From a checkpoint of a small contrastive image-text model.
Model: 32-pixel images, encoder arch mobilenet_v1, encoder depths [3, 3, 3], text encoder width 384.
Training: muon at rate 0.017, 18200 steps, batches of 256.
Data: trained on drawn branching plants, 36250 training examples, 128.5 epochs.
Rows from block 4 of the text encoder, named by matrix and row number. Rows with one number belong to one neuron. Each number is 128 + 32 x the weight over its row's rms, rounded and kept within 0 to 255. All counts start at 0. Numbers have three digits each. After the name is the row's rms in percent of the matrix's.
# fc1: MLP up (text_encoder.blocks.4.mlp.fc1.weight, 1536x384), inputs 308-383
# fc2: MLP down (text_encoder.blocks.4.mlp.fc2.weight, 384x1536, transposed), outputs 308-383
fc1.842 155:205119103080115041099155102148100141123109129102155111103165137160199130141086136127094153155162131039099092118135174183170165142186178081132086082150151096207161092181097190153105102128133149078088135106054060097153111148121102
fc2.842 235:118097176151133172082127122051175143136109121062103129171159103098120130097147120152152112133123127157161145092127172092109094131106096144163222151143134106135101103134100149103152146168089076142084116198157118112093148127106160
fc1.843 029:128160137086119082153135137156148148139161140144147118159136123122114064096125131199145162160171166149095169144093095151076108099104145129129220116069101049155085128137117161152111118120151098095103125176151130128119135130068105
fc2.843 031:074112176151136131183147125123101121119124078115104146092184079153134115089126134079107093107112101112143167118110104126160099064156161100135102122138104128150113085146105081109088100154151143116168124110143122099164099172176172
fc1.844 029:123146110127129117103174120147117122073160142150111129233121125159125105139128162106141153126058119152131191118101199165169089143187138137123092093157128096117170161168096156091111053125122121095101108132083166140124153081122139
fc2.844 024:095127157125156153097111095183137174163104158122145187082137130127200085101163096093124090157174106134129073155171107110133117085073113166127161119112156094219133147136143149059143109125107109115167096144128094121154094099139135
fc1.845 023:102127201147100131159173107141084119115138053093110129095139108219131110087120140170130129122193160066080101101152067125131143162131128128117087113077163117137142129106114113133106091086148106076137151104075166082102122174125132
fc2.845 020:160110109119158075112136108187126099109166084175157096150075160112119126076059142110135099182076114150190121064086140163088151146139152075152189161149147121114078131163158135098162177101088133124102138112147184113148171087122081
fc1.846 024:153126145089121142153098098055139133142118142098062178128132139122154107172066131159135157070173127150095120167147100205169166136157136116112067127188136122149133127083083201152119166092076100050058122167124100118161184132148078
fc2.846 021:101109128139082113152057141117127121137102188095106147123071148161114083109130113079078140114090085131175144139077099094078129102115175164157149137091105164142113114152074076128102118107133124138158100161178123071129106179104180
fc1.847 034:108173117135139127120130130096090179117139107133155148087106106158112172102091121061140177115112070067127144142117156187112144194180153174150130141113126073189160087153093143123150115147148105078169178134127178142131118137146071
fc2.847 026:054118121136096100147086126195102186128176125147109088044144098154191153083088199121154108117105091093180150096088144164091130137120130104123118108136097179110152137117124135181149191074079125124131154199152110194139087122117102
fc1.848 122:152174124150074159115134124137114144159095099111135153169092055069110167085111096128138174085182140109119158145177082135101080133135137078142059085051145139112064151127144148140153175058115157113142064144101151138144114112140119
fc2.848 103:146082155103139138148120115177166114128186170142151087087178099139075177100112109176113129160106131173148160127156111133125102102115122186131167193132116128130172149115111138097091162120113137138152117054079167193145155104053123
fc1.849 041:131133122121188141121137163084168148169131091146096107078139121111100101104125126134123146116156112080148174085102129101211108137119193145117062150109105158151109072109111149149155160140131143189121124175111121064131098128103117
fc2.849 035:165106098136108174140116145094103158153114155125179134128136073170157173119128176110149098069125114141082153153122095157028160115127132132051111069136133102112166119116081124143128147136117065145082112068132163147129158203141130
fc1.850 174:157136131131172054091152139170063095133118135115215117063152083141169067117115144155124195188135114088117127133112150154159151104170176083117129063120100098134059130115129146195100116037187112079162125106097147166156129158130086
fc2.850 215:151164106124115168137108111194194134130087158098135131181171139124103102142111127084154088079075111118112158129154168155094161114167122136133140166070068123155129193189174111175130106100202179108123143151114142117171132143162113
fc1.851 028:160079130084141079135131115083111142125146062126116147056137091123106098103088145147144171106161191077130129155119115108133173139164173112134135082128076129123119151132106112128092122124098074132078103096132145154087097114150114
fc2.851 021:115132060127107152188157131137117161121154144131127092096071125100137142171176126189097124118165130134133147116096195138175111141080128107075121181088137138064100136093165143130074142160148119143158113174128090104078149146071103
fc1.852 035:102168067110105160093083071141159135117073118129176094122133119123143126126069137101145092073125139127082085049159151110148097144109098163093113139062157143125167113138128164111143157139151135142140156111126160163148161137144162
fc2.852 032:141108194130129161141109111143162182123108119087144157174130175136132103114083071115139146114159165152124121165058133131072124156182178167142119107172161137141171102107113154192119180083137117077095131172086165129117093164126029
fc1.853 039:170102123126108139059065055130121088139144113154098146148142132109164192138149177125158168072158164177129136165134083129112137104186127107203150117084082055139153102138092157078084106170122140163145154147105137129097159085111086
fc2.853 034:168139098100130117096103095149138133166178125094122152097160109162126134102141075118160081183146096095123165144106080112077083161115168176189096132166106130127166072179126159058180145129121135118115149163160147111175085107110161
fc1.854 091:123150202129188108067103141120043106076143120136118178078158094154106158093116120164119194209153133044144163106142223148124128124178164068151117148132087120077151175176061104160165102079193108082053094141161125097127141123189113
fc2.854 091:164125125163052163142155119159191108163106132040115086106132110159203154107124159137153107088100164117139090087115157059096105130127132128166129182101136102093139192138084095153107116192099088136126089098150138113132146142101065
fc1.855 027:152113182125108047116134134145125126105079157119162166100187129134091117078098118111138124083168138102136125159102092145200079123101150089154068104118155110188077120150091193115063151136128208148164145070097150127147153125188124
fc2.855 022:108114161117110114085128100229122157132145095176191117151106142161181111052172127167140101117168088195112090087136097091169115128131098083180160159162099115080106144127126158112211138146104143104126154108165131160084125140126160
fc1.856 026:164145155090139101125106144147082106180108151150091132139080124129120091083117124146091155095160144163105123160076138115110157168146197140099163132083124192149101155115040057128109110094114094106138116134118209159149173086138114
fc2.856 021:173185151138113081186139144112141122096158063107119086137130167146081146094113123184124119156135130155093111083162115107177134123131142124114145183141113103122054145177185131119121146196170114139137143120080135193082143121153114
fc1.857 029:181157154094147087115100091142171106154117150095090128155096100166098115131100109170096176106140107138113129124074164092125141174189064149097150101111128144171119164126086096119147137135163151092171147140150138080144100076099131
fc2.857 023:149125092152105154093070094122091128113112096127088170136171147089127106094134123054097110090075098091120100166150118156157144109069147132120172116149156068151095134113147141160102185158104042124112109066116115123164088112171131
fc1.858 050:142136194103119086116114140168091161118108132137175084106144099059113103155151154154159134120115203128072097081107130100102100103147202105179104097068135101106108166181185172111136127138112192096122124094154121136152114141108119
fc2.858 051:139133120074135090119116099212180124056109093097125122150153192127133131078121094142115117155150118122124077097120077157160116135144109067138188185140153165134134124140171148114150119123118159132120152135128142143080159066160121
fc1.859 015:114133077098205153065161151083182119108102146125193119177160136170084147104091156143121095164119156140089118155115148177153165106146071074137161107163090140207149113127111140115145123135067120093123144112075153085153089088163113
fc2.859 011:189102127070171129161080111171128123127158116105124139166147134119165081164100133131141139117136109118131126083146104100138145162062184166129170148163158160107092126150135125083152215119173144133149114121210157171115111102113122
fc1.860 138:093127104091127090115201107126102127105146103094107107142128133103065147098119137200132105125149149111102156090166124139153141161124123110119082049116155121120121094106143210125125180084141167131142137123088094162176107175132112
fc2.860 137:044166116139128130125081053135149126127138113121179126171145161132113106093120055077107094179149104154133122124176144086098132192162157125061098148125067088165083184142119114098102167164144136114074135191173118119130111173108160
fc1.861 076:105131153086157111105089119147069157117139158135178155084125136148097147080099099132107138097126129089115127142081192115118178084185133147145153083140122095126087107139108145184107119133094078164101150135174141194090147053077127
fc2.861 066:151061077117098121120163084075141048071133117115156175155101110106142073175127130168175096097125134147173109164154144090166151174146148148177101180125174159125167114196171086036090155090075125159139174079119097118117147087065167
fc1.862 055:133138138118190099073106170122153156106133138159172107213161050119080107181144131076134120143106135180136126134117115123149112175120139163195124091103156104149117150153137126143092134152088127104073094132123154145124095086107146
fc2.862 046:111047170151182151139136132116150157174136099064109128139145145123156122128152147158169076145129091105125130146135117153158137124184121152098132185063146091147097128173092101088112158142119117136102122135169090126134101161137102
fc1.863 158:163129118048119012118168132140099179107089129093222111096126136161125107118172138141174143181090167106125133131145115119086141121189143101098140091148100109198064076110097167117115136072140123176127146110109111095163074124133108
fc2.863 133:075176037073193132134109115130099142131150165178173159098079139202094112209164064045049101140163099195115090130072080082093179132119103185114151099124118140171132122086136113114086147152108122144095140185100108179105152130125129
fc1.864 197:173138112080121075128198131207124169148084180089169123121134108195134148091084191177115126122107104066105156105133210129138144168174172105092084061088146149181134133144132129126132100067103107090085139107093212117150135145154086
fc2.864 155:128091140159150161105075119102181110099137109167071111109150135042138151104108152122154125117125074154141136100124123134095074182104097147197125110078150086127083108094141153158148123112132137125146075204171097182085143102118156
fc1.865 041:160111094125165136096142163125077151117110131127119167133120153099113158138146101149129139137156093120135141112144127119159115136099128143119168137136209112150144088143100147109149125059108135109115082112130115086146127150130117
fc2.865 037:135080148152139140104160136160177102108173186145157071168081067093099167143075118151144094112132138154141105095125164101094138106155166100118109071166133116093112089137190183121171133108118180110106118114178123101084140175140118
fc1.866 026:102152105143108091106146120116137122123105151101170207123146055134101106198129091140104131146156098096170114105095145107148170139108098141085067120081147136096178057117080139178123141089158146153147135136129095118149095138072130
fc2.866 020:169097171140157160116108125152091164143099122124156164110113129086082106121154166152171133129176116170069147169119143129143174176132092084127135176064127103176115157176182147063124096120127180133127167149142107143097109122127147
fc1.867 116:161155135114159111142116103155171127109146110056213097150141128179034195126172093149117154108151122106105117117089151138120110138129162117172111097099089099137079160136135143075151129081113105103055131152052096153144094135081117
fc2.867 113:039139166118120125108170171063136156124159056124118108191137147121145053084112153122084030118153101111148132139094106163108119152125087032104156164168170130098165103091136099136115177136108093155130148185123132143130148156196151
fc1.868 023:144095156090127108103085059098171173177142123121124139130116146117084099117156165126157132139138108105127101089163116176135139095130060113112087128157077131168152152195122162181137076097098100196146109154097191120105071096108109
fc2.868 020:090124145133141152144103126093138122113058076118164147110082107143090156103106129177165148212163041161122125138155162104083156164071205162168103152127153237176113056131072121154134102159129112108117151155121095166101129102123136
fc1.869 026:137134111123068132148128109171167158116095182184122090092096094124148057136117165107134175169097159124138152179136116084100194175165193128131101103076218180123131111160127118137085131152158069120152132151053102128179128192100170
fc2.869 022:148148165151144146058136150159134104074152123165139137168137074137142120195138103114102127129171129107117121067175106167081097148086172079126114087108119108086103124153122073161200116144137185126093143065170110073079105138118108
fc1.870 054:160120114160134122127116096137144162133126139121145116165171091143191124116130134077095146124128127076108081086093087142092158074133114151157134088116081055151121110146105129142082169126109081148069082130163154203131066157096113
fc2.870 041:115102139141104106110152100094122124071155115105065087162125109131208092065145134086133122159122163069136135113156101130186061169073145123142092112169112119104155135121124117098144089101152115158124145143095038116157142121079146
fc1.871 044:040097146094119113102125160114068130069133159113122116139147093122105154155116169218146161144130097148125087074171106151161116100141176203086146143089097109098107202107164144170087074151093107141129155082096100103180072121075110
fc2.871 033:094094090148076139103079161120125072118119141150193211108081067168127125080142151128108116187091065096110067104164185140131163089153157100135105107139079126111146087147135082127129165109099131179180109133226150125133110131115120
fc1.872 062:148181083089180131137138138107129061119124160124168135120126084159127089115153140171129096097102087128164065065150140148115135093165144111109108095097129141152129135128120128171232150102121093128103139124053138123170176138109096
fc2.872 054:114168142131157118166115102161105137118137125106118142154078145107123128121110177142153156137136157073163140098099091130130095088171124112155160151159106151176125151095076101097147124156182134158083151111196057132140108129081132
fc1.873 019:081178110143158160104145156203130165138085184170120172119109116094108123130161105151134110133114091154127107093115167140125174110131132119105198084072149119145176119148123202156140095137160137191097159134122099133105172115095066
fc2.873 015:133109167107097121176148150159117080068122110095144134117080192182098136135066129097172101043080122100106168129111115135133109123134103134182080114121093105107097097081089049122120120090094128137063087147154159106123126129141156
fc1.874 051:141096103111140162099198109137133132069155060101187095122169157141164130131078138112149150079166091126081075121110130079086184153145094149131157113111158156164161131121122120094141142140179110142132107100092125123121100142128117
fc2.874 039:142153086166112122109168142090217092144152184100192165148136106008096176141134158146183180105078090120168095103140171127135110078149093160132169105159117082125167155129133107152045083117162113135161119106107101106163119100133106
fc1.875 068:154157151079117191113074105141151154140105149129184148092145069164104176159177148136139109153147181114132099130098139189113156115160129135203124108109132110072113175143099136129154103061097108155119128144155137121119132190091126
fc2.875 058:172111177115097136180106128093116086074124093171157159148131121187093105122116062173181114194135088129139162085143145100145177168207174111159046145170139123161135086130085089088150108085153132073179162156141081169107102125112094
fc1.876 097:147141130106135135115106130130102122160154084152165132131155118142069141137135113156110124100187163120104090095108159175143151119143164146172137096158125078105150106139077193131145097142110122125085128137092015149083121149141144
fc2.876 084:069199089176122149158081094103130140146164117115168122106158108067084130160135131121125103118134121135145163134103086144130156125141155125174138145092059058142131137095152157200091117144144090131147126121061048109178057142150111
fc1.877 052:095110128125084121103139120133142072101130049114160117080215173125089145114144133123165086184125157060079151183106156172073141134167136093091137074112092139180096049134126182170100183056151128152094148129108148111135057166167118
fc2.877 049:119158081113124116104117148074094159053151141124093176179077071134143152204108074117075142186132113178153137144163104097152142146126107160161158147084118131120133117129122105145114121088164168172201099114072125178075137072072147
fc1.878 022:135149154102143104163169095150163085097118078087142152091175151147193178149092104167118164172118159063098161141112104169078158116197108045087096053149127108152116086155072129152088169112139104111117156132114134144144130181145127
fc2.878 019:128121059100110138124112148112115200141150149168122118104104165078112122129147151128091160106065122129127138119128179159102155182112162107117187092134168170063159150145125164119085103147143105117074089111141160139130141110148155
fc1.879 025:149136125122151136148137112125071153064172135118107121168111132153127048116145119094096144103163113145132123078101103137135115143080128130106201126052114168166116164143102177192142100096132157146125156135149161123097167178133151
fc2.879 022:146179061095161105129144124078125155197119110143154133093114166104078126104149114153163140170109083095128134143105187109176168053169162153133111130119094129103151183129142114153084069114144105114118142159123212116137114106127125
fc1.880 043:098138135068150158160112175090091152052127137142110138103149063070170060071106164161132143166087120135102175101154126154127109155121157137127148115086136122158093203125105119163152127095133081106099120107133142137163108085152123
fc2.880 037:123126126121123166146116117167161108096135104086148181138141101113175173159185122162137129086151173180178130105131150104059102143129212153145125123102124142132171139154104144043129071117113084083137181161158117140149178182074099
fc1.881 053:124117123149082107123127120104060136069138145079167165145112132094107039128156110171140177109155152153136142097088166072157085138116161152172118149093162118188108123131110157150100142141089130181137104102143113100122081136101097
fc2.881 042:090148111135162069133119135098112058074125119190216165128132107107097216127124131104140159166113181106151133134128123123144127136097118102100097139062127171171108113127105116104157171139123182149132133146094048103177126186119146
fc1.882 017:139191166145153109125095090187132098185105135094116121072131092128075203109115145097158104150137201166142143111129131114130166129133134179165165104099130130143124114173100127072133085087168149152108192102098094097160139143129153
fc2.882 014:155123121112174087113160138184113124114129153177092183144177079098194108128154093090124140092140149035135129147084108164067136105127155093139143113110085140059150064145092103139200109178106116100110154182146138081098143171144124
fc1.883 063:139126118030123069155111132117122114114118082114126144148123102189109146110114120175130147116067079152174093094158152161120118129137180105150114119118107149156125129148083135173094104103127153135107174138117109095128088182077076
fc2.883 064:104121147128044161198110113058139168110134108086131172177132150120140117126092170145150111090121104097119111132143134182084157129076112098126144086205152136135121126096143112147130104124088065203138111111119052142174175102104156
fc1.884 013:165123069070149093105081121087105147161110163150177101135102146128126150125055160152100154122067144168109152091180139162117136118134145102128089166060137166144059170158083163103151122098139075099137150150109148090091106138133143
fc2.884 011:092108149097060139185181116135175109075168122106095175200199105123129117171112154087155150082196138101163079126070126041087137090097135115129124080155071069142116131125162082147120137130114145134163089112087094146094188132141071
fc1.885 026:142175117120136132069061145152153171121123124128092104163190107142126162135108159103126134135126109118135100093118094093106105078170199170130072062104126125122122072076106137105197127153080106123061158210101136101157095081144147
fc2.885 022:158171146157118100176115127107154097090148167114091143124162106114107084172083151098127147213058115159127132133103107057105100138174114159189095174157115125143110136094131131157125163130103126126151161176156063125163099110098129
fc1.886 081:131106103079126073109152092112111129042149104135136166123159115208143098100110143143140072167109098098124150128201122152199124190135178146081141100117155122192131060130062105153077191091162161086091151111108111160100082125155152
fc2.886 071:168129182095100128114137150155094144127121117153154168185118100081101115075129107112125159121164126149214164163168225111089049140149131127046193146169123130137144135147162125084123096090133089091180190153190117138106107165041154
fc1.887 055:149179146130154105080160100074115095094112124131099118179164149135150150107119129136099145181123165157108187086087159126131132103186092180118079119084143083136085143133114123166123135172136143093111157147108131105125134135142154
fc2.887 082:145115186128113065140126130180089112235159158099132082107097147139119113101190141128127135199131146107115131121177144177132152194114134099111126135197112123106106094146114074100152130132084125089103120110058122130109171100154106
fc1.888 020:177118178142108113116087065098143128098133107123180169171122123089116121122166133130138150197142107110027125131094119185063145108154115072111148080103083088182114100107066185144166132167166167124048195131137100103088119155132153
fc2.888 015:178135095150148107117094164150148147089085100133103146107112106148171155123046151116098130086119112153177149137141084144127055127074095092101137152147143159131122127163149072116054048155125092136156132127149098143094067088144145
fc1.889 131:162075136091078063073137134103117157106107128068118126149139063087140117148180171108150151129171140096177100161095158137139180120159147052155100166092151128164076130046074129170062093130101076137135135169113127096160147138113085
fc2.889 146:165126145104174148091121119160148120086141100159113047156180168149127157153150089132130084054139091181154123119146121144092129093131084152159176094103133154183123157171135112104133098048086135143150095085102121112128158181110151
fc1.890 098:133191133085110133112202175123042073128083140107169129116128115143177020093158108183126161091096163130120145078147120143111121097160109186122104144140133143044165137128101132106181132098113163105091170133118147127106081134168106
fc2.890 093:156122189149101135133136153068121111131119131131058144101146152192120163133116085139147137176180164098090130128134116148118179141187102125077085109179143093169111114154085139117107126132134180178135141169133147137067091102145108
fc1.891 019:087135156102139093045155119116137150143073138145148104150133066155199152114137060134132136068059139153106136077117152182111097151195136089174117095107133148109111124103078152122183100121144150157114091157146148131180134155172124
fc2.891 015:149114130121135198094125118112106119104121077132138115136175065137126148111130168136121153163110130141154160222101115101125117154120150123087123050162141112148150125111172133116105102158151056123112142145157142073067124142096117
fc1.892 142:124155127123141113148121138154065135114174142142133102164132115095087173117150111099095188090158093180094127141108133170159126147136177150155124081084136084175124149206125132128149128076143115069080210137103169157117056128123111
fc2.892 121:069158143062078075179095144145127126134162124124174144082115154188106114140142115154144114150173121079098190169118125139088148157147158095122087147108069101151135144153148115155124124092176131107141122099096114135088063094144094
fc1.893 041:121141081156169108079119182160124149092122166141092113078104135133086175101144105183111139144152084112094151027223097095167151062138109109154075168120125157099149157099138118137123073071072127134123104127078128088123076170150118
fc2.893 038:121118192162145140190103035165142126150117058134106147119144176163139112150118161065168161063169133091118179176102181129149161116132145114146067132113143136061096106112111116164131153139161059152154152168119137088137122156133192
fc1.894 041:161113116102153053086161103160125168115110118189184150113165149155175144109144185119106070089112121156138187148129131107143102137158084108109161129102163126194144139137116133069141109098122155087123099177102126183145081141141141
fc2.894 035:137152166149076118128191177087157093139102142162152049100155182183084101096169112138109085146154060152138097122109120106111111149127151102176135136152143045107068147106173126105154163151138125089180133112134144123121142159084131
fc1.895 056:165128101174103192055166056136109091074129114136147106142123072108112116157108140139155171129096118155112101140171172136094116167120099139159102150072150093174151136174119165092153185090122147158063118128049148160133115121140113
fc2.895 051:150061076159158104110154123153107063155143121173171109176101124137117123112166160135160147074082157158109159130107107116149125122154182174098181092089105146136129096180166150104143141152167109108094092078179127148082179082129148
fc1.896 033:122200092144142137190100134133124123100179145087122147135075036109077115159085100149155199181072091164102185097099176141161194123121165145152114135138097066096122129177175172161101129130106193137129122218085130153144108095107131
fc2.896 029:127129176167085153089110167130084093110109109135114208146158140119194152156128163106084098073097142183121063076100182055074160120114112068148126145116129102161133102117086126094157145091118107113139071105098127086153116156078116
fc1.897 032:145128123125122151118105171109117145139130153111114116098151152105044137124076153146116103149108161159170111129165091136109094115127147175114141096128166127140113139141197151126112069129123128105136122100164182047111148153148094
fc2.897 021:071120088119160099171136136106156138137142149144101137127086145179159153162141135133159148131163123125120154153113155167125121149111124114131111060150148118137102103119132088134095148098115160139138178126127169190117086133086116
fc1.898 140:197168145078160079103133119231111080118128118183182116077174131143131158120110123131115109118153105086101120139121203164130171100166168071120060109133110138105082114129089168177133086075132150093097124129155113174174138170206104
fc2.898 171:093086155150146102119179118070203169100106126080094097184186176129140131112168103116107062122113112163168202163157161126151096161152096180155132147133208168120135131152079086083157166137092126108072187125185186123100084135077202
fc1.899 069:109171128131149126110089166135140145086153109141112048106153156170100113060135093187108139191127143097128087104107151165106129161156134108117153131112097109152107112111094163132101128153163088084062167135165157110155100176129147
fc2.899 055:065097090180164103146171118136104120117128055140143148135110154167100111092077167136074202141125104185133128110114109072134123154133130094172141149127119110234082150058142175172095167158163167112169115102133082084163085095134057
fc1.900 023:116131146145176121090105136208104078162088123149172120085172162156133128180124089156144095138116172137092119080106188148152186149135143161139159134060102114214021161093119127132099146147165111190122161098072120127106069155108202
fc2.900 020:106086163129137127140150127132123159119135082095101074159109186132127169060140099088133167090091099177161191139165116087128149170108095117112166088144070170105139092177185152161139103058054137030139150154091160119111173118121117
fc1.901 020:075113147111180065094134142153080156122058156086196167118131111151070113127100148096120180175202040159115142147122161156088133141187194200181144141126101151153089120123105187127141123128064197141123137107143070128084131151181146
fc2.901 016:125151132141168086127154110101140081165110103132145143126079104151113138144136106111129135089060204118098130149180173255119118097058143031091083161128144100124177143166083116146144141075091056098148113089114133147234137127135073
fc1.902 023:140091132112140127203165074108163159138166120135142151144158135105164092136143122120131129065039140116135114089094146089119192124147124153143079080155121080129143143133134176098128140039113171126097189120075171189148128158149135
fc2.902 017:124143140112150116118166099151151108136086130078138151131113139148122103132107129083066132099138122144093093085111126147150111160189114161101115135086129197159100123132138123096206174156106137134089072162128133130130179165124098
fc1.903 021:137136178080156163166137147122105149148098123125144092135109086150080168106087118157112136151148094091157119160105131103121118109124080122108114145151104162178122151156043186138155109108151129111129139070114136174177095148147063
fc2.903 017:081101077135117119120142111056120128120112146163131143124220113133120163149210080168123134126047104124169057143161097126176124157122111164172089103133093131137110122190143101119124170111114125089156087153161162118158149152097168
fc1.904 022:123124149138116090137089084110169133138152127136180170074130091142162148108114132129098095052127152161115162167134107131088109134158118123149075135129105133157111148178124163166091104145160139099127112111138136153119095117119081
fc2.904 018:137156105116155129134206093125054125114097109131064078155092127134150171155163165150136173122146149121199165051086171096092166138087148185130089087127105100105168180110129099113164153133127151133170085111110073091141106141093202
fc1.905 028:127164096085146089118154149085156156144137099150164183080163085143083140113108105112101145144086098105126129114124148089096102121150189144141088138111158098132140159138116147129093125063146174136107177165102191128125056200129080
fc2.905 033:181163126151171144159170118121125138151155101133107135172153104006114113193127114126100107151116134099097131128139150127123148127141075114143125168094091186152124137112122097161097135074139104131167137118062161158169135100124141
fc1.906 074:178130081186148129078153093119128151123117138132134166182149107111137081164115101189188229203134135132157138118161172122153147155168122129158088133105159121168173181145091122138138117125125046085060149138079131158115122132145100
fc2.906 058:094163168057173144155107133164141159101106155099108111126172145086142050143154124137154127176110067094122146208142095123119144120172051099117112172132139209134101187117163105121178113143106165120093139097209061138183078125149089
fc1.907 037:124115154118098099099176117147066061110104140095199144129159072187164123081111159129084102164141110094125117139133091161095216135128139155127068116148161089133134112114135096170108171097118118162155125127121139111134104164154167
fc2.907 032:130085142131087123149115114124103101101112088117146157158140101169126159137194154087133164085127136122134119191097113187121131156087103126056153102136137181122103150131157135167100086062121145116159183068161164100116106152157108
fc1.908 051:171076075085082085079109104148188159154093049151124102137185128134067239105120091145134189151127102098059151143124107074113126107197169058171158134104109101122154046168151140088127117166164093144110140125152121095114118127140158
fc2.908 042:108135165176148142173121121092119113162192183154191128064128114115124160159134081140156145175157110156132157095160156069169197141143133148139166105148167105132116127123193175107120105136108158111153185090164141141088109084134149
fc1.909 081:171126081106138145085125091166059095138090164106152195081138163174135118154167139135125159130060160111094125086137170119128097146179109139167159113136121079092175150196158126107117135118141139101121151107164114120150105172101112
fc2.909 059:107145113183094135108150124113159134222082127088112111148181109095175163087210150136167156085123151072143116137127133135137099172099098176090132103104126101209129164127122125097097138140067107128121129199097145100128125149118105
fc1.910 030:115173132136153092105161092178125090162120128117156134124152111149071134146117110185102126137085169153143149111157136152177144144109152107183102111152098148151169110193132113124100101160134125084207112145156163145154132145094117
fc2.910 029:186136169146151111134162134117154118164137068180147175101110076169117146086132117115109113144147174115137124120047128140131110199105094182156144077084119116121118099159146141131155170167122142090106157155141103177156042084103103
fc1.911 025:080142108100145088086115160136073123108128107115134153064195075132208138105088178132075085076146128141141156159118141098175145133085117114174106121114143187159128104146100074181103176130084097125128131164149113149132138177118089
fc2.911 020:124103182098124176119099058134160091128125071123145126116123139085200149129108135083178130151127115130091135128131121115179188108126120146181115118085155115060130157119151135148161087062129125092108137125111137132145136125131146
fc1.912 025:124144131104121140109163085134129048137111147109137105145147103139194115138170124104114069136087152124150144152159134070124118071154124110115106098099075108134127128120111085126177085186105095060098102148087076183116088094111138
fc2.912 028:069135107134147149146116111077072172098066143118163166152086077146086145161111160157110180153142111221209128143160125137193113094134128157138160179138105107128133204048138161134109157141186128137129064115059093150075096112138120
fc1.913 017:138101111072155097126071126133050115140198113140163128101156125205114135071134162135148091128086144098183143183119166176156138152075136170169090099107143150152119109113110139150137147088127142108113174140114162186111109137114117
fc2.913 014:127134174154108116097120147053132073132105166061122158167130127098072129134082052119136157131134099125145139137166136079092110159141112121155130185112125165183108138141151111133139139146114115100083131068135127118164115147176075
fc1.914 035:135139132107122100114149137127088124169139142134197121107102075151110082122083161150088185156148113120144133149057154125075127123162114104108121090134134147207074167121144086132088134108096087121154162067196130123124146161171123
fc2.914 042:104137142101122092129198075132123154143075117170171141164125090125161133115105152142118073175079183144134099093167122090182118133172110159146117168159144110122115150096137094100140145127151100129147056086129145150127109133076148
fc1.915 037:163109110129187159158133139081145140102142110162138131099143159113104111124153153128107110136109093168098112073114120177108138095188160127120147113106153050141150143114091161144107126080095080095085166199132109122148109168108091
fc2.915 038:159128128120132165143152092085141150185181114082167125135186091103144125115108101123216115160078163158109131126175097121124092110136077141147106123167110057166153046100187128121109123085118139153146136165168093084154164160127164
fc1.916 022:174161125145176118125098142114130131166092139105122075166143110127114117134087124116148181133150112078150127077104150112101107126218131135172083148129163116119115154110089129101090092132150156168111078120100102096149189151112116
fc2.916 019:144134148118073152162131097082091174091124139074143138079110165162132094132120137101102173099072083109174064136128101174121156085089130120137109111127124119122148180153090146162157219112102141104117110165137149131113081075149180
fc1.917 051:133189131129133086169116118127195184172106165137158156087107113106157161109154130100108168105139089071139074031135126116168104110123125144189117117051091109120126116126105160100132083126102162114136163185100148174149146136102072
fc2.917 044:120079147111078107133154147098058096105073121122100172101072150121111144130110112132101133131112132074117154127103110123110110130206104087125099169138160173127143177136129089078098110099112121150200148099113172105094173164139122
fc1.918 024:130115121103167172131142142127104148129116110123085133128168152098138110103083123100105088079166147124161130105146143105077137146123223160108152115074073117172151157175208194119156145087166096143111106154133172171095132099113155
fc2.918 018:132127169090128093140148137142139125089129113157111093136130138170104165118094150190113160124129127085132038129114203155113139091063129127117074170157138152144083136141101115182171114117148128147150089077090140085131107176126199
fc1.919 027:109085170122127149166139134136107199122148077115084140073186147123145109131081089128140126120162061185046062092129077159104156148167152102098157099146119094143168150125172170109128120033117130148155147198173163112137146144154123
fc2.919 019:125166180119164088140109106144189119156104120151086095161115125042147194119124135068100165128112138111168094133177120108124165121147146084099121123143157109140116108143042117088104070154131115178125116076117068101109138110159100
fc1.920 022:137153073169129080153095139160117088091156118122200118078145152134125123166106138147113146150088103073112139143114155156097145127145147134111074107056171088072094120176053174092143131087153078142139159171136139083177156104184102
fc2.920 020:139154117082073103120136140124096142101103145109118131205131113088147140107133152148154124156117148121168130121118076144090139079087130153161167067122134088115182175080175051113121074151110067115126095148108058114137144090102153
fc1.921 022:090191138107148107110147122141060102147111201110089130113136098081162106097123135167130140131114062072154124134138127134127173078181168113086066132122169152078129178166148161116121103081136124109142093140147054119124094157126140
fc2.921 019:111168130104129154088103101125110133162095194139139130139153142057095176189103111111135124178096085107141176139141086079142130203140116161153181112144099118177083133089108118128036120141121113190111133114097105124165153126155128
fc1.922 044:203140153131121132160121136019123106151143088142126093146118106177088102117184118191135091054172114079105086195100146124156102138196153157139142178115207169103193165061111079104134109061116091107129133118096159137148111108078103
fc2.922 037:122105129111128118103115090180117081138109098117118157100122095146122098133118093151188163081151104065139114169153143155150067150109201171157168168145136121157148123150147106096148148106115108119119131087193147130135158146158060
fc1.923 084:160129086098114111100119130185158214174112131082141087138177089147107086112142129113106105062161065119147137086125114117164139102104164160148129130151160106148174110059139101132145097154086117090138135098163092204128077153113135
fc2.923 081:105125156128132121101167165127111180132122110131144097130159083196129121087189138073155102109111112114147139138068128106124126127132125136153180110164151066130174081130074110129196069053059081073123156082111080116101108176094169
fc1.924 020:165131095173079120132109138157063148105098176159166161157150145140124151118108164140107175071115123137209096100118157132131150106164124180143109166143150084114102116075146110103133100104117135077115161140141184099154094167153087
fc2.924 016:137100128129147065069091106151191143185130116108113128122173125201158158035164103198128045149161164155127102112095114093119131079102156080165093127156156143118175092134096151152180128117126130121119066075160111138132115150144148
fc1.925 085:185141140145131134085127119143099142119108162095181173207103095108137084132135175136142155153137116096145074135128188100145136110127112112167135107134106055143079147125104111172113126125117062091051124127130139109129123136099101
fc2.925 092:124147102100157096124133121185147118134125140104132124155169161188127148102145163147166154080121088120125159169200159195136162167136059133149119128153063121131104158167162129133110150068146221152123089125114054102165103144094130